config.toml
encoder_arch = "repvgg"
model = "image captioner"
dataset = "larger renderings of crowded toy scenes"
train_examples = 90422
image_size = 64
crop_scale_min = 1
horizontal_flip = false
translate = 0.06
rotation_deg = 5
tokenizer = "word"
vocab_size = 62
encoder_norm = "layernorm"
encoder_activation = "relu"
encoder_depths = [2, 3, 3]
encoder_kernel_size = 3
encoder_stem = "single"
encoder_widths = [64, 112, 192]
fusion = "cross_attention"
label_smoothing = 0.05
decoder_width = 256
decoder_layers = 6
decoder_norm = "rmsnorm"
decoder_norm_position = "pre"
decoder_activation = "squared_relu"
decoder_mlp_ratio = 2
decoder_head_dim = 64
decoder_fused_qkv = false
decoder_bias = "qkv"
decoder_qk_norm = true
decoder_parallel_block = false
decoder_inner_norm = false
decoder_drop_path = 0.1
decoder_positions = "rope"
decoder_cross_attention_every = 2
decoder_tie_embeddings = false
init = "xavier_uniform"
residual_init = "none"
optimizer = "muon"
muon_scale = "original"
lr = 0.011
momentum = 0.95
nesterov = true
orthogonalizer = "polar_express"
adamw_lr_other_params = 0.00077
grad_clip = 0.5
steps = 12600
batch_size = 128
epochs = 17.8
lr_schedule = "step"
warmup_steps = 250
weight_decay = 0.0
adamw_weight_decay_other_params = 0.05
Rows from block 2 of the text decoder, named by matrix and row number. Rows with one number belong to one attention dimension. Each number is 128 + 32 x the weight over the matrix's rms, rounded and kept within 0 to 255. All counts start at 0.
# v: cross-attention value (decoder.blocks.2.cross_attn.v.weight, 256x192), inputs 96-191
# proj: cross-attention output (decoder.blocks.2.cross_attn.proj.weight, 256x256, transposed), outputs 128-255
v.105 [ 97 134 120 137 124 120 129 156  67 137 148 124 145 129 145 125 123 123 140 124 118 120 113 127  91 129 131  94  57  93 156 168 117  89 129 105 139 145 111 119 124 115 158 142  95 152 125  98 174 156 124 123 129 146 126 103 140 110 106  57 106 116 176 113 109 127 114 155 172 139 158 153 143  88 152 141 103 150 134  97 152 135  99 129 146  64 108 157  92 112  83 136 156 132 166 163]
v.106 [126 115 123 141 122 128 138 168  96 121 148 120  93 116 108  93 106 118 110 178 129 141 157 116 103 126  94 168 143 109 136 141 143 152 102 142 145 162 149  90 148 105 188  98 191 134 111  90  65 140 132 132 137 161 148 119 128 166 124 186 109 115  91  96 124 107  75 116 177 133 105 147 140 136 121 115  90 141 125 137 164 138 121 144 116 181 139 100 142  93 104 116 152 130 164 157]
v.107 [135 132 129 119 129 127 103 158 167 149  91 102 144 120 121  73 194 175 120 121 130  99 112 157 147 153 137 192 166  94 173 108 127 116  90 112 128 115 152 179 130 115 131 147 118 117  50 115 136 127 107 138 115 165 147 165  84 112 185  89 104 141 124 128 101 112 106 152 131 148  95 114 127 125 147 148 110 129 104 117 115 128 144 135 151 102  68  98 127  77  92 108 107  98 112 121]
v.108 [103 160 151  80 177 113 101 135 126 153  82 145  98 114 109 104 130  77 138 129 139  86 133  94 138  95 102 148  51 133 122 128 125 168 141 104 122 160 138 128 170 136  96 126 160 149 106 138 157 110 108 146 138 148 156 111 159 117 156 162 110 134 160 106 150 178 107 134 107 127 125 120 126 148 100 121 127 121 142 140 148 143 121 111 148 115 134 147 136 118 134  96 123 128 133 121]
v.109 [154 124 115 133 161 132 125 136 168 106 191 111 154 153 156 136 170 110 114 143 152  90 117  88 163 130 147 213 115 144 120 150 126 135  96 132 125 104 133 172 143 129  84 126 133 164 128 103  69 153 141 178 103 127  73 161 111 153 129 103 153 168 115 129 136 136  61 147 139 149 168 161  71  84 135 118  92 161  74 132 117 105 123 100 108 156 170  81 192 152  95 105 100 143 133 119]
v.110 [115 167  93 100 118  90  97 148 111  77 190 174 183  88 119 158 128  93 132 136  54 144 104  81  88 169 150 146 164 174  61 112 155 171 165  91 106 176  95 159 182 105  56 176 128 142 159 129  65 144 176 153 192 147 139 115 134 109 138 102  98 156 155  69 119 136  94 153 100  93 142  49 156  72 128 112 103 180  96 134 127 143 123  94 141 146 116 121  89 139 163  98 178  78 131 116]
v.111 [ 89  89 129 116 118 133 141 115 127  74 140 127 178 112  96 179 142 188 113 150 126 134 132 137 108 134 145 207 135 137  89 126 105 162  66 107 139 101 177 174 138 121 177 107 127 138  49 135 160  96 135 138 133 136 137 129  97  43 162 108  97  95 142  79  71 102 152 209 151 167 190 112 119 121 109 112 110 111  95 119 130 114 124 140 131 129 151 177 153 115 144 124 110 150 126 100]
v.112 [150 159 145 133 110  87 155 136 116 129 156 124  66 138 116 109 128 183 144  93 146 112 132 147 151 146  87 110  45 124 152 126 109 158 158 106 108 146 131  96 145 167 109 157 110 113 153 151 141 103 143 109 189 124 116 140 118 143 141 155 142  94  78 141 163  81 122 180 126 120 126 100  76 112 128 110 120 104 110  84 116 118 169 142  99 118 155 138 142 101  64 101 150 165 141 129]
v.113 [112  48 143 170  97 129 160 117 142 128 115 156 180 131 150  98 127  86 119 161 111 152  76 118 158 130 162 104 132 128  69 135 132 110 108 114 137 120 128  98 111 132 140 154 165  87  69 119  96 121 110 171 168 128 139 134 111 100 139 117 144 110 180 147 132  73 104 105 150 191 135  72 185 178 145 103 113  85 121 134 103 161 136 112 119 154 122 109 181 153  92  77 104 114 158 135]
v.114 [124 171 108 169 171 152  85 150 159 119 134 106 107 124 138  87 106  97 118 139 138 144 131 104 141 148 179 157 135 177 137 106 137 178 127  57 154 100 117  73 102 107 147  77 146 162 127 107  91 114 108 144  96  86 144 139 120 176 135 114  99 122  87 141 142 131 203 135 136 129  70 125 131 129 134 116  73 130 140  80 137  85 147 141  93 103 135 115  74 129 151 143 146 135  82 126]
v.115 [120 120 139 108 101 116 168  96 150 161 142  91 135 147 118 136 172 179 131  97 120 124 104 160 137 147 150 229 127 129 200  91 125 135 161 131 124 108 121 156  81 117  90  91 104 139 176 125 168 131 139  94 166 157 148 149 157 168 154 162 121  65 136  87 111 108 110  89 108 138 114 123 134 128 124 123 116  80  75 117 119 168 198  95 151 171  97 116 142 114 131 121  95 129 122 128]
v.116 [103 140 153 136 156 168  91 140 160 144  49 128 153 139 113 136  81  86 142 130 144 191 111 120 100 123 171 126 181 142 140 109 127 119 102 159 172  62 159  94 163 139 109  92 105 122 111 164 148  85  94 131 136 111 127 112 145 167 120  76 133 124 116 142  58  62 143  97 101 135 111 145 176 133  95 105 133 154 148 164 109 149  94 125 118 166 177 145 123 178 110 101  81 134 110 157]
v.117 [ 78  97 138 123 107 150 133 133 148 114  99  97 142 139 137 124 108 105 146 149 100 146 109 152  95 151 107 104 119 114 117 159 153 119 103  73 133 116 144 121 178 104  71 164 132 141  81 112 103 129 102 124 120 103 104 114 119 123  92 118 182 138  90 152 105 137 144 100  89 141 152 159 185  88 103 140 129 142 177 119 121 128 127 118 111 143 134 140 183 118 118  99 169 114 120 136]
proj.105 [ 85 117 208 157 110 125 105  98 125 135 103  88 114 187 111 190 109 136  76 118 108 114 143  98 158  80  93 122 120 118 147 151 103 117 172 142 106 168 121 115 163 146 112  85 126  64 131 111 148 100  99 158 105 133  69  94  87  97 102 124 157  95 127  85 125 115 138 145 153 119 102 162 100 145 130 138 165 139 165 143 103 142 151  81 110 134 140 152 144  94 130 134  63 120 103 174 164 135  82 168 114 106 108  67  82 132 124 141 107  81 132 120 157 151 168 124  98 139 151  51 136 224  93  64 140 151  84 134]
proj.106 [137 181 106 162 183 112 121 169 124  90 126 111 129 115 121 106 127 110 150  95  98 149 156 174 161  77 178 201 119 127 144 115 148 123 171 160 160 188 128 101 135 196 128 123 106 128 168 128 163 111 185  68 188 122 140 129 115 102 143 129 132 150 167 119 117 156  86 187 129  82 167 138  90 123 131 125  78 105 181 118 106 130 147 138 110 148 142 119 162 114  62 119 119  73  94 154 130 121 122 151 136 155 167  71 138 101 164 156  89 172 143 109 168 143 165 116 148 120  87 108 143 138 147 147 136 154  96 164]
proj.107 [137 116 175 140 109 143  84 153 121 120 154 125 108 135 155 156 158 124 175 130 100 131 133 133 160 146 173 150  80  93  99  89 158 141 150 155 178 145 160  97 107 147  81 135 104 119 149 123 130 137 147 118 135  96 150 126  98 115 195 156 162 140 159  91 168 168 143  85  59 129  93 116  75 124 170 114 145 158 119 105 104 127 155 116 100 149 136 109 127  98 117 119 127 106 154  76 108 221 125 136 100 107 137 116 158 141 110 143 162 158 186 130 167 122 119 113 126 124 148 132 156 121 102  96 109 117 130 144]
proj.108 [122 103 160 149 126 146 118 148 138 152  88 119  66 116 172 142 111 137 135 135  75 151 117  98 109 110 154 140 140 169 107 149  78  91 157 174 174 146 141 156 169 136 107 150  88 143 130 140  72 123 131 161 148 127 143 138  98  94 136 126  92 153  76  99 116 156 123 102 109 149 140 124 115 103 124 112  89 105 166 149 135 110 137 154 152 231 104 128 132  74  87 141  94 131 121 141 152 134 129 119 140 140 120 160 105 148  78 159 104 148 136 139  94 162 128 140 142 177 141 167 144 143 139 159 174 133 103 135]
proj.109 [122  64 150 101  95  97  58 168  75 109 169 166 193 128 139 120 125 137 129  98 115 134 122  99 111  42 157 140 142 128 157 113 144 130 136 183  94  86 127 129 121 142 224 145 114 142 138 139 136 148 123  79 106 124  94 117  96 147 149 147  93 161 109 169 148 111 112 128 174 142 111 125  94 202 139 140 103 135 154 106 105 160 101  67 100 126 120 120  81 138 143 111 136 107 129 124  72 109  76 157 141 129 137 109  50 130 150  92 190 183 183  94 134  72 208 100 115 134  77  92 128 131 194 120 146 135 142 124]
proj.110 [139  90 121 152  80 198 125 173 177 172 157 129 149 130  88  89  79 137 116 139  95 134 165 154 124 116  99 168 111 161 160  86 136 115 103 140 154 165 174 178 107 136 112 163 154 111 161 152 115 146 137 156 143 126 194 117 101 165  96  94 175 129 124 129 198 144 107  90 137 153 131 146 105  98 158  85 140 151  68 144  85  48 150  88 140 114 115 154 118 134 149 162 129 156 126 131 159 167 114 138 189 124 101 204 116 101 179  73 112  82 167 126 165 150 156 180 180 149  95  98 116 105 174 154 196  87  74 200]
proj.111 [153 100 112 159 136 177  87 151 122  94 154 100 153 128  75 122 111 143 160  62 105 113 146 162 200 157 191 110 162 111  86 108 125 191  84 129 104 201 116 192 104 168  98 133  87 166  82 149 121 151 141  78 148 166 125 128  68 114 130 106 133 144 154 105  85 100 117 179 102 101 104 156 142  99 157 111 133  58  80 134 110 162 112 123 145 112  60  71  54 131 168 105 126 143 188 127 104 120 124 125 184 128 108 115 121 146 116  43 115 161 101 104 109 155 112 133 140  75 131 144  77 164  47 119 162 158 149 137]
proj.112 [122  89 153  87 140  99  89 157 129 133 128  71  87 152 114 117 150 132 156 117 105 134 159 130 161 205  96 144 147 133 134 166 135 116 151 167 107 121 154 122  99 117 165  99 114 118 126 162 151 125 150 142  97 155 166  79 122 118 114 114 165 113  83 127 111 130 168 130 121 107 154 117 125 179  69 173 130  91 149 157 182 133  81 109 140 128  88 153  91 116 113 194  82 114 101 133 109 124 104  89 131 145 154  84  78 135  80  84 186 107  93 100 126 118 191 116 137 147 126 145 119 100 145 119 155 141  95 136]
proj.113 [117 104  90 123 121 143 134 117 174 163 150 163 179 163 156 105 142  72 117 121  97 122 108 139 174 124 116 153  57 147 113 157  92 149 152 129 176  75 102 109  98 109 128  58  81 108 168 154 117 110 117 107 121 155 178 136 134 126 122 179 122 141 110  81 159 101 129 118  86 118  91 171 133 135 106  90 190 118 137 149 137 124 129  81 156 134 107 105 119  83 179 125 119 139 101  95 122 184 117 164 163 153 121 112 110 158 137 138  83 143 126 139  91 148 126 189  87 146 164 123 152  71 145 135 133 141 181  83]
proj.114 [107 165  97 137 175 139 156 141 149 156 164 145 151 107  85 176 137 204 111 106 100 153 139 175 155 157 127 168  90 109  94 122 177 110 139 149 156  72 122 154 127  81  91  75  97 145  95 153  83  67 159 140 123 124 138 150 123 116 136  89  89 204 140 137 173 121 126  98 180 164  91 147 153 104 152 121 113 163 119 169  86 119 113 136 145 147  97 168 150 104 114  88 116  75 137 179 140 146 128 163 117 161 179  92  95 116  95 132 156 112  95  61 125 145 101 125 134 158 113 145 223  83  94  92 107 101 111 123]
proj.115 [ 99 138 106  54 129 112 119 161 105 174 164 117 138 124  65 109  80 156 113 148 162  99 141 170 137 150 103 131 114 145  97 129 132 111 148 142  96 147 164  93  97 167 144 124 135 176 124 160 121 111  51 123  71  64 118 117 202 145 127 168 122 125 141 161 141 134 146 126 101 114 129 153 109  86 152 120 130 129 130 108 172 148 162 135  75  76 143 121 142  90 151 115 113 193 138 162 100 139 142 149 116 100 138 140 112 131  85  96 134 189 139  95 181 135 127 143 176  90 122 150 142  34 119  74 109 130 103 123]
proj.116 [129 115 116 116  69 129 118 148 145 170 140 156 143 158 145 153 120 148 163 139 127 160 170 100 112 186 149 117 187  98 150 159 120 125  84 114 116  79  93 158 111 159  69 165 115 114 135 151  81 148 142  95 127 147 133 111  74  78 113 172 101 158 164 161 121 114 106 126 136 134 154  95  76  66 165 154 189 118 117 132  94 128 140 198 114  85 121  99 147  89 117  61 134 106  93 108 137 111 143 151  89 104 160 118 184 143  70 119 117 164 120 114 139 123 142 124 157 113 141 119 150 101 143 125  90 140 125  51]
proj.117 [153 115 122 192  93 132  72 162  79 137  94 190 120 127 103 145 131 180 145 150 119 150 131 134 141 140 104 108 144 104 106 169  90 132 112 121 139  94 130 123 143 142  92 156 201 126 176 180 132 117 138 113  85 151 174  62 111 115 135 164 167 159  96  75  73 151 167 117 161 102 102 133 157 157 139  97 115  82 103  84 130 136 156 102 161 141  84 130  81 102 137 123 118 131 119 133 127 121 135 142 101 110 118 142 131  93 106 112 137 121 169 164 164 147 129  85  93 134 133  82 138 130 191 114 116 150 136 129]